Weights of a small class-conditioned spectrogram diffusion model.
Model: 3.43M parameters, norm rmsnorm, activation silu, patch size [16, 4], layers 8, width 160.
Rows from block 2 of a small class-conditioned spectrogram diffusion model, named by matrix and row number. Rows with one number belong to one neuron. Each number is 128 + 24 x the weight over its row's rms, rounded and kept within 0 to 255. All counts start at 0.
After each neuron's rows are labels from the 100 clips, of 14976 (inputs lightly noised), where the neuron reaches its highest value: "strongest on" is what is common among them. Only what is clearly more common there than usual is listed. The data: two synthetic voices taking turns or overlapping, over music, noise or silence. In brackets: how many of the 100, against the usual share in percent.
# fc1: MLP up (model.blocks.2.mlp.fc1.weight, 640x160), inputs 0-159
# fc2: MLP down (model.blocks.2.mlp.fc2.weight, 160x640, transposed), outputs 0-159

fc1.436 [ 74 133 134 100 161 154 147 156 135 105 104 142 158 137 159 113 147 136 153 134 150 127 117 174 127 139 142 143 158 154 131 151 117 149 142 142 126 123 113 125 151 112 131  97 128 134 113 118 117  99 126 115 121 109 112 143 133 100  94 128 120 102 125 128 120 148 155  93 114 139 125 128 150 149 149 105 145 133 118 103 140 112  99 156 119 132 160 117 125 140 140 134 127 239 122 126 153 154 142 169 130 138 137 154 161 135 143 170 130 137 138 124 142 139 156 139 120 154 145 140  99  25  87 170 142 150 165 151 141 143 151 193 156 148  95 132 155 130 135  42 109 122 124 143 113 133 126 144 109 125 131 113 119 141 110 145 124 127 112 144]
fc2.436 [106 122 184 101 133 130 109 113  87 150 148  88 121 176 113 106 119 173 130 136 144 130  84 119 108 124 129 148 121 120 133 123 158 148 126 137 114 136 118 138  97 108 116 137 149 138 119 102  95 126 120 123 132 111 128 125 125 154 133 126 118  96 137 154  98 131 123 143 114 122 132 120 148 100 145 127 136 127 124 130 118 132 148 109 185 112 142 157 146 143 117 163 168 210 158 117 115 204 121 216 125 120 131 120 132 125 139 114 117 114 116 122 127 129 123 130 102 125 116 113 109 132  80 158 135 149 133 122  96 122 191 126 131 195  47 130 101 114 114  85 147 136 141 112 130 145 125 162 144 154 168 156 124 119 137 112 112 145 131 111]
strongest on: background: everyday noise (60 vs 32.9); electric buzz (31 vs 2.4); pink noise (27 vs 5); clipping (25 vs 8.1)

fc1.263 [159 141 160 187 150 148 181 200 150  97 141 149 147 215 149 110 121 195 125  97 151 158 152 162 130 111 161 123 134 154 138 148 141 148 152 131 132 164 151 154 104 115 127  91 122 147  97 115 106 133 103  90 109 142  96 125 131  96 113 124 144 108 117  98 110 155 154  99 105 145 149 105 177  95 123 116 121 107 182 109 159 120 124 116 145 129 142 160 106 160 137 108  92 121 123 154 130 128 154 126 147 137 125 151 138 138 141 154 151 148 113 149 127 142 116 113 123 133 136 143  97 102 136 142 131 148 122 100 138 133 136 111  86 137 105 125  87 129 139 135 150  80 108 148 117 118 143  87 112 153 153 128 141 154 133 155 109 117 110 123]
fc2.263 [140 223 153 132 127  90 138 136 131 113 146  97 125 139 115 122 109 142 145 132 131 164 128 139 125 156 124 141 142 138 127 110 129 112 102 152 113 115 165 144 111 108 142 127 120 113 136 167 137  97  78  88 107 164  92 137 137 142 122 125 108 154 139  91 116 108 148 133 147 123 103 125 103  79 107 104 142 154 111  99 118 106 120 128  93 159 114 136 103 166 130 148 110  88 104 105 117 123 130  57 100 138 121 136 135 106 100 135 123 132  92 110 142 146 119 123 163 143 144 106 151 130 137  83  90 155 100 118 143 150  79 112 125 135 150 106  70  94 143 115 150 122  86 106 167 142 103  50 104 145 123 124 119 113 134 143 116 161 131 135]
strongest on: background: everyday noise (60 vs 32.9)

fc1.66 [176 154 107 108  94 117  98 131 114 116  94 125 124 125 117 166  93 108 125 161 129 121 143 139 157 110 132 128 155 126 149 135 145 109 139 118 145 111 109 144 193 185 185 167 136 165 128 112 128 121  98 132 104 116 126 124 124 123 118 117 103 109 138 119 128  96 130 134 117 121 120 125 156 124 166 126 126 116 109 113 162 155 175 133 111  64 136 113  96 141 143 153 104 218 121 148 145 129 110 142 113 139 159 103 134 160 141 147 107 127 105 146 134 148 125 122 131 125 148 119  99 133 121 130 102 138 122 101 148 136 198 149 123 128 112 117 133  94 111  91  88 127 118 112 132  84 102 141 109 105  71 160 117 107  94  78 113  96 152 135]
fc2.66 [ 86 136 100 115 152 112 142 167 114 127  80 143 128 108 130 150 184 180 122 149 150 141 122 139 146 115 151 186 116 120 129 116 102 137 151 144 150 123 101 111  38 163  86 133 125 136 111 126 122 137 118 134 122 107 133 136 175 135 117 120 132 118  84 120 163 155 115 125 131 131 142 117  87 155 136 117 120 135  99 134 151 117 128 108 213 153 157 145 134 123 138 158 169 110 138 178 132 158  80 115 113 132 151 137 125 121 151 127 126 138 123 128 124 136 148 119 113 125 133 123 107 134 129 142 112 124 131 114 124  86  67  95 188  60 159 120 114 122 129 105 127 136 125 120 138  96 146 101 114 142 130 124 119 107 120 137 101 111 131  85]
strongest on: reverberation (87 vs 34.7); child-like voice (75 vs 40.9); first voice: child-like voice (65 vs 25.9)

fc1.497 [155 116 115 103 120 138 139 106 145 155  97 101 180 159 160 135 158 115 119 172 144 118 139 124 166 137 108 129 142 129 107 144 154 106 142 107 143 153 151 155 126 135 131 135 121 132 117 142 177 114 108 130  74  97 107  39  72 116  88 137 146 136 113 133 118 155 127 152 110 162 142 110 128 112 150 125 149  96 122 114 124 125 160 120 140 140 131 128 131 128 168 177 119 142 146  98 115 104 104 125 100 156 117 146  99 155 145 130 138 155 156 151 170  99 181 150 154 135 111 123 127 112 134 112 136 130 143 129 138 136 155 110 106 125 118 113 175 114 115 122 101  90 154 111 134  97 130  80 150 128 159 163 151 100  53 105  97 119 139 119]
fc2.497 [121 155 136 108 154  70 112 116 117 118 105 105  90  81 131 136  94 109 138 134 146 149 173 116 140 143 128 134  99 110 174 133 116  99 158 137 118  63 135 119 119 127 126 142 119 108 127 145 166 130  90 114 127 150 112  92 178 128 160 140 120  92 130 108 154 138 125 145 149 164 133 117 153 119 166 119 153 136 113 111 184  99 110 118 118 127 111 122 133 112 132 180 171 144 124 131 101 119 137 140 136 132 121 139  88 127 169 135 120 143 135 100 160 107  91 130 136 133  87 140 144 101 104 147 133 128 169 111 170 143 130  88 157 145 138  90 178 127 140 151 154 137 113 115 148 155 148  89 101 159 128 126 169  93 135 188  89 132 143 155]
strongest on: child-like voice (84 vs 40.9); first voice: child-like voice (82 vs 25.9)

fc1.484 [122 119 142 142 129 130 121 148 145  94 147 170 119 130 153 135 132  99 175 114 171 131 125 157 114 205 180 123 155 106 127 162 139 129 135 143 138 140 103 144 126 126 106 170 133 111 126 132 153 102 109  85 126 129 133 157 114 148 138 151 109 115 105  97 131 122 144 161 135 110 146 109 148 149 113 108 159 111 176 117 172  83 146 174 147 109 143  95 150 163 109 156 131 117 126 137 139 130 131 127 172 142 159 137 176 155 127 176 147 131 134 140 125 137 150 125 134 122 152 122  90 113 114 129 129 134 155 105 168 142 146 149 134 115 124  58 142  93  93 134 115 108 114 111 140 123 113 132 123 141  85 151 129 140 122 139  45  97 176 152]
fc2.484 [122 134 136 144 118 113 142 128  92 143 142 143 153 119 120  94 104 159 128 105 155 108 120 172 127 108 124 160 128 103 154 153 121 105 102 131 115 137  77 163 121 120 119 125 101 166 139 136 166 107  88 126 108 120  89 138 166 134 106 117 109  96 146 107 157 105 187 151 139 137  96 143 136 144 120 102 153 183 181 123  84 110 109 196  99 152  93 109 131 123  95 124 124 122 150 153 118 127 143 143 135 130 123 153 135 121 124 131 125 127 143 127 124 153 161 132 154 124 126 160 139  78 157 124  98 131 120 141 182 158 118 168 196 117 105 131 141 103 160 109 137 120 124 140 141 154 154 145 122 134 153 178  99  94 154  94 153 129 166 143]
strongest on: child-like voice (80 vs 40.9); first voice: child-like voice (68 vs 25.9)

fc1.76 [124  66 141 101 139 117 137 101 111 109 148 162 146 136 168 162 135 126 122 122 160 152 143 109 160 135 118 146 163 147 117 152 139 143 162 127 172 155 117 112 125 129 131 142 151 132 120 164 124 107 105 132 136 113 108 143 119  84 115 142  88 121 117 129 124 129 139 145 100  93 143  84 110 117 132  99 137 138 194 104 101 110 152 123 139 124 148  99 119 139 150 155 112 119 137 171 118 125 129 113 158  93 149 125 141 149  91 149 120 148 192 164  93 154 179 104 175 111 136 180 114 115 113 134 139 129 146 121 156 135 154 143 147 133 135 121 100  58 109 126 142 113 148 130 126 132 141 143  95 158 132 181 147 114  75 160 138 152 151  84]
fc2.76 [ 86 213 114  69 199 155  69 112 135  80 106 164 121 138 101 140 136 110 136 146 156 134 129 143 153 117 125 125 133 143 149 155 102 129 123 142 133 110 102 137 129 151 115 130 115 152 156 147 152 107  94 113 110 141 113 119 124 132 127 129 108 126 145 125 145 131 137 124 129 120 119 147 153 140 110 103 128 170 139 115 143 120 104 138 168 164 108 189 119 148  99 133 157 124 138 110 139 115 112 148 186 157  92 112 102 126 129 128 127 110 149 100 121 148 138 192 108 116  80 118 159 134 136 131 110 127 143 144 162 151 108 139 139 112 128  93 106  84 192 140 119 135 106 137 148 169 145 132 129 137 114 146  79 144 106 102 142 149 133 138]
strongest on: background: everyday noise (63 vs 32.9); clipping (28 vs 8.1)

fc1.315 [130  94 155 132 141 146 166  85 136 126 118 143 124 128 164 150 128 120 171  82 180 129 127  97 132 150 153 112 140 126 119 148 119 100 141 123 111 113 137 142 135 121 128 149 109 138 138 137 133  88 106 110  90 123 116 133 130 120 115 140 129 147 124 127 132 120 145 106 111 145 144  87 137 108 127 126 118 157 161 122 151 119 145 149 115 136 131 144 131 126 142 120 139 136 182  92 146 137 100 107 129  90 118 162 176 193 188 140 144 133 110 166 134 209 139 161 140 155 143 162 105 120 121 124 120 132 121 140 134 118 148 129 112 114 118  99 104  68 189 105  99 132 100  98 126 147 146 144 142 171 134 128 151 126 132 164 117 131 186 201]
fc2.315 [115 159 122 137 116 204  81 150 130 111 124 123 146 160  99 149 128 127 132 169 160 123 123 186 133 110 125 110 149 109 137 151 107  62 122 129 144 120 152 133 123 152 119 123 149 160 117 133 109 152 149 149 140 101 126 106 108 114 147 134 168 132 150 157 105 110 141  87 135 135 126 178 122 118 113  97 128 138 159 158  89 130 115 157 135 149 143 121 173 108 158 169 129 156 194 181 152 140 167 135 133 170 122 168 134 129 114 143 127 151 148  95 130 204  93  95 115 127 109 102 154 133 116 127 140 145 132  98 124  78 106 137 119 128 122 114 110 110 131 109 132 122 147 153 102 106  96 137 144 118 154 132 144 152 113 118 159 115 112 135]
strongest on: child-like voice (67 vs 40.9); first voice: child-like voice (53 vs 25.9); thin (high-pass) (42 vs 12.4)

fc1.560 [ 80  76 138 134 102 112 109 142 142  83  99 139 114 151 142 152 137 105 130 133 121 132 131 159 162 146 124  73 164 134 131 137 149 139 136 179 177 133 119 154 139 148 146 114 140 101 117 132 124 133 124 111  87  92 112  82 125 128 134 109 106  94 129  80 120 131 154 127 130  87 109  83 153 120 151  91 120 127 133 111 148 143 105  90 133  96 130 135 133 155 154 120 107 132 134 170 119 199 108 165 115 111 185 155 155 141 130 133 122 171 164 135 149 137 135 178 133 122 163 167 112  99 160 116 146 160 125 153 153 140 109 158 128 109 157 131 146 135 173 124  91  94 109 142 139 128 101  97 101 108 127 138 144 152 105 151 127 119 131 113]
fc2.560 [206 158  91 117 138 102 102 123 140 142 193 133 126 131 137 140  91 125 135 121 135 108 166  89 109 140 124  51 139 142 141 124 122 110 135  86 119 109 100 109 107 141  78 147 103 119 133 131 147 113  91  91 109 171 108 139 151 140 122 101 100 160 130 107 118 120 128 135 128 122 144 117 116 111 132 134  97 144 117 130  41 153 220 147 130 113 130 123 128 112 142 124  95 125 104 100 107 146 109 133 107 119 134 118 134 122 114 124 128 139 116 106 112 143 106 117 143 136 128 125 116  70 130 147 132 107 107  85  73 140  77 119 161 130 112 103 120 111 124 138 110 114 128 142 138 157 108 134 119 124 117 116 129  96 144 105 129 146 141 162]
strongest on: music (70 vs 33.7); fire crackling (27 vs 2.7)

fc1.84 [134 130 207 124 154 156 142 162 143 142 125 146 128 124 141 175 143 158 131 133 135 134 142 129 130 165 134 178 157 146 142 119 152 123 132 142 130 146 106 139 114 118 116 147 123 134 129  94 137 104 104 131  98 138 101 130 140 124 108 115 144 125 109 118 135 107 144 120 132 131  37 123 201 114 176 146 136 143  87  84 188 141 103 135 150 129 142 138 129 143 156 185 119 123  94 148 137  95  98 177 131 129 158 166 139 140 118 156 139 142 114 127 152 140 148 117 131 146 126 151 107  90 104 129 142 140 133 138 140 139 122 143 103 106  84 131 141 136 153  97 117 119  96 160 132 139 111  94 122  78  97 153 150 104  93 108 150 156 141 167]
fc2.84 [130 135 137 130 125 120 124 113  98 125 137  82 128 128 142 126  95 111 124 151 128 140  98 112 148 126 135 125 131 106 120 121 151  98 147  72 119 147 134 117 189 163 143 121 127 144 141 127 130 114 153  89 117 143 128 159 173 135 147 114 129 131 138 124 156 112 129 119 138 131 140 129 147  61 136  99 157 139 133 127  53 127 161 139  99 149  87  97 105  98 121 150 120 166 117 118  77 154 122 159 139 120 118 122 139  88 139 140 136 153 110 136 157 107 151  97 136 134 122 129 158  39  84  76 125 110 101 120 147 137 162 131 124 146  95 106 209 105 127  75 157 128 132 106 135 164 150 137 115 135 110 112 117 130 123 140 133 100 136 144]
strongest on: child-like voice (79 vs 40.9); first voice: child-like voice (71 vs 25.9)

fc1.578 [136 119 138 139 101 120 165  94 133 146 112 127 146 133 156 124 133 138 175 113 131 170 161 135 146 191 135 107 163 116 119 148 144 112 154 169  93 134 124 132 116 112 122 154 114 135 104 106 110  78 117 109 126 135 118 140 105 125 101 125 148  95 107 117 132 131 137 111 103 149 160  90 138 106 166 122 114 152 124 109  96 158  89 105 109 154 137  85 154 143 160 146 157 119 126 101 177 134 159 126 146 170 119 108 169 160 155 145 135 104 131 172 148 153 153 124 176 156 114 155  97 153 109 101 131 132 128 137 122 128 139 161 134 139 124  67 145 106 160 113 130 112 122 157 137 142 137 172 163 121 136 151  95 115 193 140 119 139 153 187]
fc2.578 [129 111  89 151  80 189  86 124 136 124 111 105 131 143 129 112 123 141 128 136  87 102 167 146 129  87 131  87 133 105 161 137  88  92 120 102 131 147 116 145 151 163  98 113 123 146 136 127 104 162 142 154 159 117 143 111 116  92 153 160 169 160 138 140  96 139 163 113 102 101 119 159 127 150 122 143 112 120 157 153 175 145 141  90 145  85 144 156 142 109 114 163  88 133  94 156 131 132 117 133 147 117 138 127 144 128 130 123 115 124 146 106 133 129 121 130 111 123 121 111 142 185 147 139 160 136 147  82 152 109  99 181 161 150 103 183 163 129 133 124 127  87 162 142 102  87 107 160 142  91 137 106 113 150 151 120 149 128 131 154]
strongest on: music (71 vs 33.7)

fc1.133 [145 128 106  97 151  99 125 158 163  88 124 153 148 143 137 124 123  84 139 120 136 149 151 114 107  93 148 111 137 109 146 133 141 111 128 122 172 166 133 145 143 160 133 146 135 113  87 121 117 134 136 107 102 114 127  93 101 108 126  84 101 103 121  91 104 166 124 105 103 101 134 105  91 114 110 154 124  87  91 119 173 133 154 164 117 127 132 144  75 143 146 110  91 153  97 120 123 197 118 136 115 140 143 169 139 139 139 124 125 154 149 120 145 147 111 167 106 137 139  99 130 131 104 162 146 145 151 147 133 147 143 154 122 130 121 126 173 121 142 144 174  49 120 128 114 141 109 117 121  69  71 123 111 112 127  97 129  91 101 110]
fc2.133 [191 112 164 158 127 120 119 126 102 133  95 148 124 127 119 137 204 175 121 119 132 142 144 131 118 142 133 217 137 123 119 129 122 107 156 115 116 146 137 135 107  59 117 135 131 133 112 124 129 121 126 139 117 113 112 118 154 142 143 129 148  99 129 138 123 139 109 141 127 153 111 121 128 111 120 181 115 127  93 104 142 114  62 137 148 118 136  94 139 109 146 144 162 166 176 150 163  71 147 142 108 133 108  71 124 152 107 136 153 161 121 109 111 138 131 132 148 129 125 142 137  97 192 140 127 114 115 129  88 129 194 107 104 155 130 118 132  96 109 130 144 131 119 115 143 168 129 117 119 161 109 161 121 117 126 110  92 119 125 129]
strongest on: child-like voice (87 vs 40.9); first voice: child-like voice (81 vs 25.9)

fc1.502 [141 129  89 146  82 141 105 124 124 112 118 121 131 113 144 185 145 124 144 105 140 154 141 148 181 138 137 156 136 126 127 167 143 144 188 153 130 114 164 138 150 150 151 124  81 151 163 118 115 125 126  85 124 116 128  97 141 100 105 114 148 163  93  88 114  83 134  91 121  93  72 152 108 139  89 186 129  63 105 131 131 132 149 111 112 155 141 111  99 126  83 122 126 126 154 153 159 106 109 120 120 148 110 132 145 160 124 180 142 134 118 145 139 137 120 103 150 152 128 132 122 112 125 125 151 136 147 117 146 122 153 142 159 139 108 100 120  90 167 125  99 106 106 131  92 131 130 126 146 133  92 159  78 135 157 130  88 126 108 156]
fc2.502 [ 78 170 187  97 115 106 140  98 117  97 125 119 152 137 139 153 148  70 151 152 118 135 159 128 139 133  92 119 129 112 138 117 142 126 145 193 133 134  79 126  86 142 129 123 125 116 142 140 147 103  39 115 113 138  91 122 172 147 122 129 115 103 126  98 157 150 129 139 121 141 159 125 160 122 146 135 203 144 143 107 193 102  83 134 148 126 132 116 154 116 127 132 147 145 134  99 112 142 116 105 130 131 120 104 123 130 136 119 134 117 134 118 127 118  73 113 101 119 142 110 127 104 132 147 129 144 123  98 141 131 119 101 191 156 125 103  81 123 119 138 113 139 114  97 153 139 131 117  97 158 122 159 131 117 164 104 132 148 135 154]
strongest on: child-like voice (78 vs 40.9); first voice: child-like voice (69 vs 25.9)

fc1.117 [121 128 128 145 112 138 139 156 150 141  93 143 121 148 129 138 117 130 148  95 134 180 133 129 123 155 104 126 133 113  72 181 139 109 153 117 154 152 118 132 134 110 120 126 163 172  89 148  59 133 100 105 136 112 103 123 120 116 136 136 143 123 106 111 120  85 128 155 124 164 128 142 139  98 145  98 167 116 114 109 116 156 116 145 119 137 134 101 127 133 134 157 144 119  96 153 177 121 165 132 155 138 117 111 120 114 105 152 182 134 168 122 148 155 145 103 174 154 118 185  99 135 121 131 135 123 142 136 151 152  91 177 121 139 136 114 123 190  88 123 112 121 128 117 128 161  83 125 128  81 155 154  79 170 108 121 115 111 175 133]
fc2.117 [126 112 118 153  97 134 135 113 170 169 100 132 145 118 113 129 132 115 125 179 119  70 145 167 135 107 156 109 134 108 174 172  97 108 149 125  81 115 118 142 139 192 127 147  87  61 127 140 104 123 122 131 123 122 150 127 127 110 100 146 151 112 137 122 116  89 157 144 122 132 130 134 124 116 142 107 145 124 105 129 164 148 127 155  99 137 129 163 115 109 108 114 135 130  77 127 155 141 117 120 100  98 161 102 112 133 129 111 118 125 125 163 129 142 162 137 174 156 111  85 112 127 142 118 102 133 113 106 156 159 139 190 184 148  97 161 123 196 186 142 142 128 149 131 115 132 121 133 131  91  94 135 108 143 109 133 129 135 140 127]
strongest on: music (84 vs 33.7)

fc1.406 [114 118 180 108 147 108 121 103 129 135  89 131 148 134 106 107 133 160 176  83  95 161 122 128 120 119 170 120 117 133 200 204 159 168 144 154  90 101 146 129 139 122 130 111 120 132 108 128 106  91 119 117 132 129 111 109 171 122  94 122 130 121 123 116 143 162 158 154 105 151 125 117 174 118  52  75 117 108 151 123 148 115 117 145 125 115 134 126 160 131 120 147 147 145 134 117 138 131 140 147 125 193 137 175 100 137 154 139 124 138 133 131 123 136 151 136 136 141 154 160  96 141 131 135 120 147 112 166 135 142 159 149 146 121 127 144 164  94 161 110 140 134 123 163  99 109 145 139  91 135 129  74 111 125 101 120 124 148  92 117]
fc2.406 [152 117 106 117 107 217 112 102 193 142  96  85 104 125  91 155 124 156 174 149 128  95 116 121 135 154 136 143 146 136  77 172  91 134 114 126 131  89 132 128 141  97 119 104 134 148 129 149 102 138 132 147 139 133 138  98  67 131 121 105 122 135 131 161  88 157 141 149 108 134 177 128 136 151 111 125 130 131 151 145 102 116 125 130 133 147 140 130 130 106 120 102 118 166 121 121 159 136 163 119 123 115 117 151  90 102 121 124 133 126 113 113 120 117 109 123 135 118 130  96 162 148 112 122  83 114 124 108 153 131 115 155  69 100 125 139 155 113  75 141 117 114 156 134 107 141 100 108 137 111 159 119 203 136 140 129 126 188 135 117]
strongest on: music (60 vs 33.7)

fc1.361 [ 86  80 120 105 101 125 142 134 145  92 165 105 111 145 156 136 184 177 146 148 138 120 102 129 138 119 116  96 164 133 141 117 142 130 157 116 153 156 169 165 125 132 126 137 175 122 147 109 131 113 129 113  98 132 110  91 159  96 126  95 107 136 115  96  98 124 155 126 112  81 125 128 113  78 115 103 115 120 123 127  64 146 128 126 137 154 138 125 170 142 149 130 126 110 145 126 147  98 128 147 150 167 164 131 138 173 174 162 142 172 176 180 146 161 126 134 162 157 130 142 113  94 143 133 143 131 145 131 139 147 179 134 117  89 146 112 153 126 170 134 116 118 134  98 122 169 130 122  86 117 136 142 117 127 140 152 127 159 134 103]
fc2.361 [ 76 192 136 179 123 112 142 142 138 140 116 140 125 120 118 119 132 143 126 194 121 107  81 109 122 107 134 157 110 150 142 122 182 132 128 136 143 110 144 139  73 115 124 128 123 135 127 145 140 116 105 126 108 140 124 133 155 133 128 116 125 139 129 134 183 116 103 126 145 130  99 113 107 134 133  87 127 138 152 110  59  91 179 134  84 137 135  92 127 136 126 128  92 148 144 125 115 110 150 125 126 153 117 190 145  98 127 139 110 113 111 149 118 106  86 150 151 162 131 115 129 110 112 120 116 129 101 150  87 142 112 149 112  93 185 116 209 117 139 141 141 140 121 131 128 169 120 112 111 130  91 109 159 149  94 135 153  90 119 148]
strongest on: background: everyday noise (65 vs 32.9); typing (33 vs 2.5)

fc1.15 [110  96 145 127 120 132 112 139 156 108 159 151 156 149 131 131 134 162 138 159 171 141  80 122 154 199 152 120 134 149 105 116 155 186 149 143 216 171 155 172 132 142 130 136 127 183 168 142 120 113 109 116 107 108 115 124 135  90 119 123 122 170 100 135 147 126 129 112  98 127 122 151 109 137 105 123 137  98  97 109 128 128 121 155 144 145 153 160 123 106 114 132 131 135 109 176 144 139 144 159 104 163 131 134 141 146  96 140 150 148 152 159 140 127 188 142 153 118  95 153  95 129 141 143 130 126 168 125 124 137 145 138 134 101 123 149 147 116  94  93 102 121 159  91 127 137 133 105 123  86 151 145 124 158 158 139  98 137 136  91]
fc2.15 [144 151 135 122 150 146 118 148 126 149 131 124 101 134 110 103 166 154 152 130 144 136  80 150 136  78 150 122 114 129 170  95 123 144 124 127  41 103 131 131 129 182 130 121 146  97 123 154 134 125 134 146 145 143 131 101  75 121 144 144 140 135 130 162 110 104 178 131 137  92 148 134 145 140  95 125 155 120 154 121 121 118 127 150 107 169 122 111 140  92 141 124 126 151 118  96 107 128 104  87 150 135 139 115 111 117 148 143 129 114 155 138 118 118 126 118 151 157  87 114 130 127 116 114  78 119 126 163  66 180 118 142  99  67 151 129 161 108 185  77 157 128 133 122 135 180 130 126 111 129 123 152 134 113 156 173 111 150 127 103]
strongest on: music (70 vs 33.7)

fc1.213 [126 144 145  85 152 144 120 139 149 182 115 156 152 104 114 167 165 146 148 163 124  93 155 122 113 142 123 106 157 135 126 137 136  91 147 154 136 110 155 125 137 140 117 118 127  74  74 107 117  94 120 142  69 127 126 119 162 116 136  52 129 129 132 128 118 130 133 118 118 120 187  64 123 124 132  83 143 139 102  97 111 119 125 124 124 146 133 150 135 126 123 181  99 118 133 109  99 127 120 175 143 122 135 198 131 112 142 102 112 124 166 128 147 131 137 162 104 130 141 149 126 145 126 136 144 153 123 141 128 160 124 158  94 132 122 142 114 139 122 132 134 112  76  95 131 120 108 101 118  94 108 113  85 122 133 103 188 145  88 132]
fc2.213 [153 120 126  82 144 171 130 167 121 132 127 103 124 142 137 146 102 148 141 105 140  80 132 131 127 117 150 124 104 152  97 125 121 137 132 140 138 117 162 143 137 106 172 152 118 113  76 169 128  97  96  92 116 161 104 197 155 146 109 132 120 113 154 109 148 109  92 148 146 138 109 113 116 132 137 121 184 152 157 113 178  73 148 140 178  77 140 111 158  73 157 101 132 113 127 122 108 101 129 137 115 112 122 194 150 115 126 174 121 140 108 125 146 126 125 125 153 116 137 133 131 148  78 104 167 132 133 144 102 140 158 132 119 107 134 120  81 121 126 138  91 130 107 123 163 147 114 101  90 143 122 102 125 131 121 144 102 108 136 148]
strongest on: music (99 vs 33.7)

fc1.391 [107 123 151 131 152 134 123 149 129 155 130 153 144 180 131 145 126 180 179 142 146 113 141 166 138 181 139 162 141 134 132 148 147 181 122 166 125 125 112 123 145 130 123  85 103 143 108 115  94 111  77 136  97 112 109 109 137 130 120  97 137 120 142 124 126 144 155 113 117 125 161 116 195 136 179 122 105 158 123  93 112 133  83 155 165 117 146 140 139 137 129 132  81 128 158 142 136 107 127 132  98 125 146 133 148  98 105 139 125 132  90 118 166 151 145 125 119 143 173 145 128 114 110 191 125 132 139 126 150 119  91 155  83 126  99 133 124 111 125 121 132 108 114 130 110 106 100  41 111 119 106 178 147 141 104 156 130 119 129 140]
fc2.391 [125 150 119 147 120 151 141 102  87 129  92 141 132 156 120 125 123  81 134  91 125 126 106 120 130 114 127 122 109 143 127 142 124 131 126  98 154 126 133 111 146 121 204 120 139 155 123 118 113 125 157 125 121 108 133 112 143 138 129 113 107 125 113 123 145 125 125 123  98 147 143 130 155 183 140 141 110 136 108 155  42 123 186 159 114 137 100 173 153 118  95 135 116 192 120 113 116 119 153 164 127 112  96  90 133  97  98 132 135 127 117 131 140 138 125 174 111 143 142 116 139  49  94  82 103 122 113 117 105 103 128 154  72 153 100 123 113 138 139  92 136 121 157 120 119 125 108 215 129 133 112 113 135 117 137 109 136 103 133 142]
strongest on: child-like voice (74 vs 40.9); first voice: child-like voice (54 vs 25.9)

fc1.301 [142  97 105 142 148 104 126 122 122 151  98 144 175 189 165 114 150 154 150 105 166 141 119 154 129 110 149 111 155 142 145 120 139 124 129 109 120 108 143 135 132 147 104 129 110 145 114 134  98 111  89 118 160  89 106 132  83 102 102 148 124 149 120 113 139 150 159 134  99 140 114 144 153 149 159 182 113 116 118  77 139 130 113 119 136 115 148 149 122 166 142 118  86 112  77 175 170 137 158 144 131 135 137 187 149 149 169 184 147 126 132 122 148 163 169 131 108 138 133 133  95 138 135 151 144 149 145 130 147 149 105 127 136 117 132 144  79 105  84  82 131 114 106 143  96 118  88 133 162 115 117 118 135 118 140  73 123  83 121 134]
fc2.301 [ 88 152 149 173  88 117 147 109 141 100  98 142 135  27  73 163 162  99 136 136 143 142 135 124 128  99 139  97 125 173 137 158 119 160 111 180 123 117 110 120 132 128 132 141 133 147 104 131 120 133 130 146 155 121 137 143 129 131 132 100 103 180 113 129  83 121  93 129 164 118 120 148 117 157  81  96 141 126 121  86 120 127  83 136 126 119 144 131 142 169 155 107 131 123 129 155 106 109 139 129  72 144 118 209 159 101 137  95 138 145 114 119 124 125  98 137 129 139 181 132  98 128 130 143 139 118 125 158 125 113 125 140 129 178 120 133 128 162 122 151 147 103 129 144 138  98 141 113 128 136 104 130 130 135  98 107 115 119 117  95]
strongest on: background: everyday noise (67 vs 32.9); typing (28 vs 2.5)

fc1.312 [111 101  97 138 129 152 123 187 132 144 100 170 160 138 125 185 137 126 162 132 150 170 104 145 116 165 153 111 146 170 133 176 166 141 139 123 155 183 126 139 119 115 117 144 100 154 133 135 116 109 113  95 129  93 122 146 109 107 113 156 129  98 124 133 100 169 129 110 135 162 119 125 173  98 155 172 132 132 125 100 148 118  95 136 156 147 141 140 123 128 113 158  91 129 113 175 161 128 154 155 125 136 112 148 161 108 131 125 137 136  92 125 167 134 174 134 100 127 155 140 110 130 105 142 156 138 152 133 131 164 134 127 115 123 133 130 166 112 139 119 102 109  83 177 130 132 130 115 179 172 109 137 138 109  76 130 138  82 139 166]
fc2.312 [ 95 190  82 133  86 135 114 131 123 132 171 146 128  98 106 163 151  86 108 120 138 151  94 164 125  93 116 135 132 156 119 126  90 110 114 113 109 129 123 132 141 125 174 161 127 118 119 159 129 107 106 139 108 126 112 104 131 118 132 127 141 111 121 137 178 133 171 143 143 135 117 141 116  45 105 133 118 156 161  73 103  97  83 149 138 139 131 183 104 129 111 136 179 143 128 155 121 184 141 112 114 146 115 139 122 119 135 112 136 117 110 157 133 127 106 105 147 141 157 153 136 124 168 144 132 146 118 114 130 132 108 177 107 116 144 110 144 159 117 128 194 145 126  81 150 168 145 131  92 143 128 106 147 148 120 118 108 150 138 118]
strongest on: background: everyday noise (73 vs 32.9)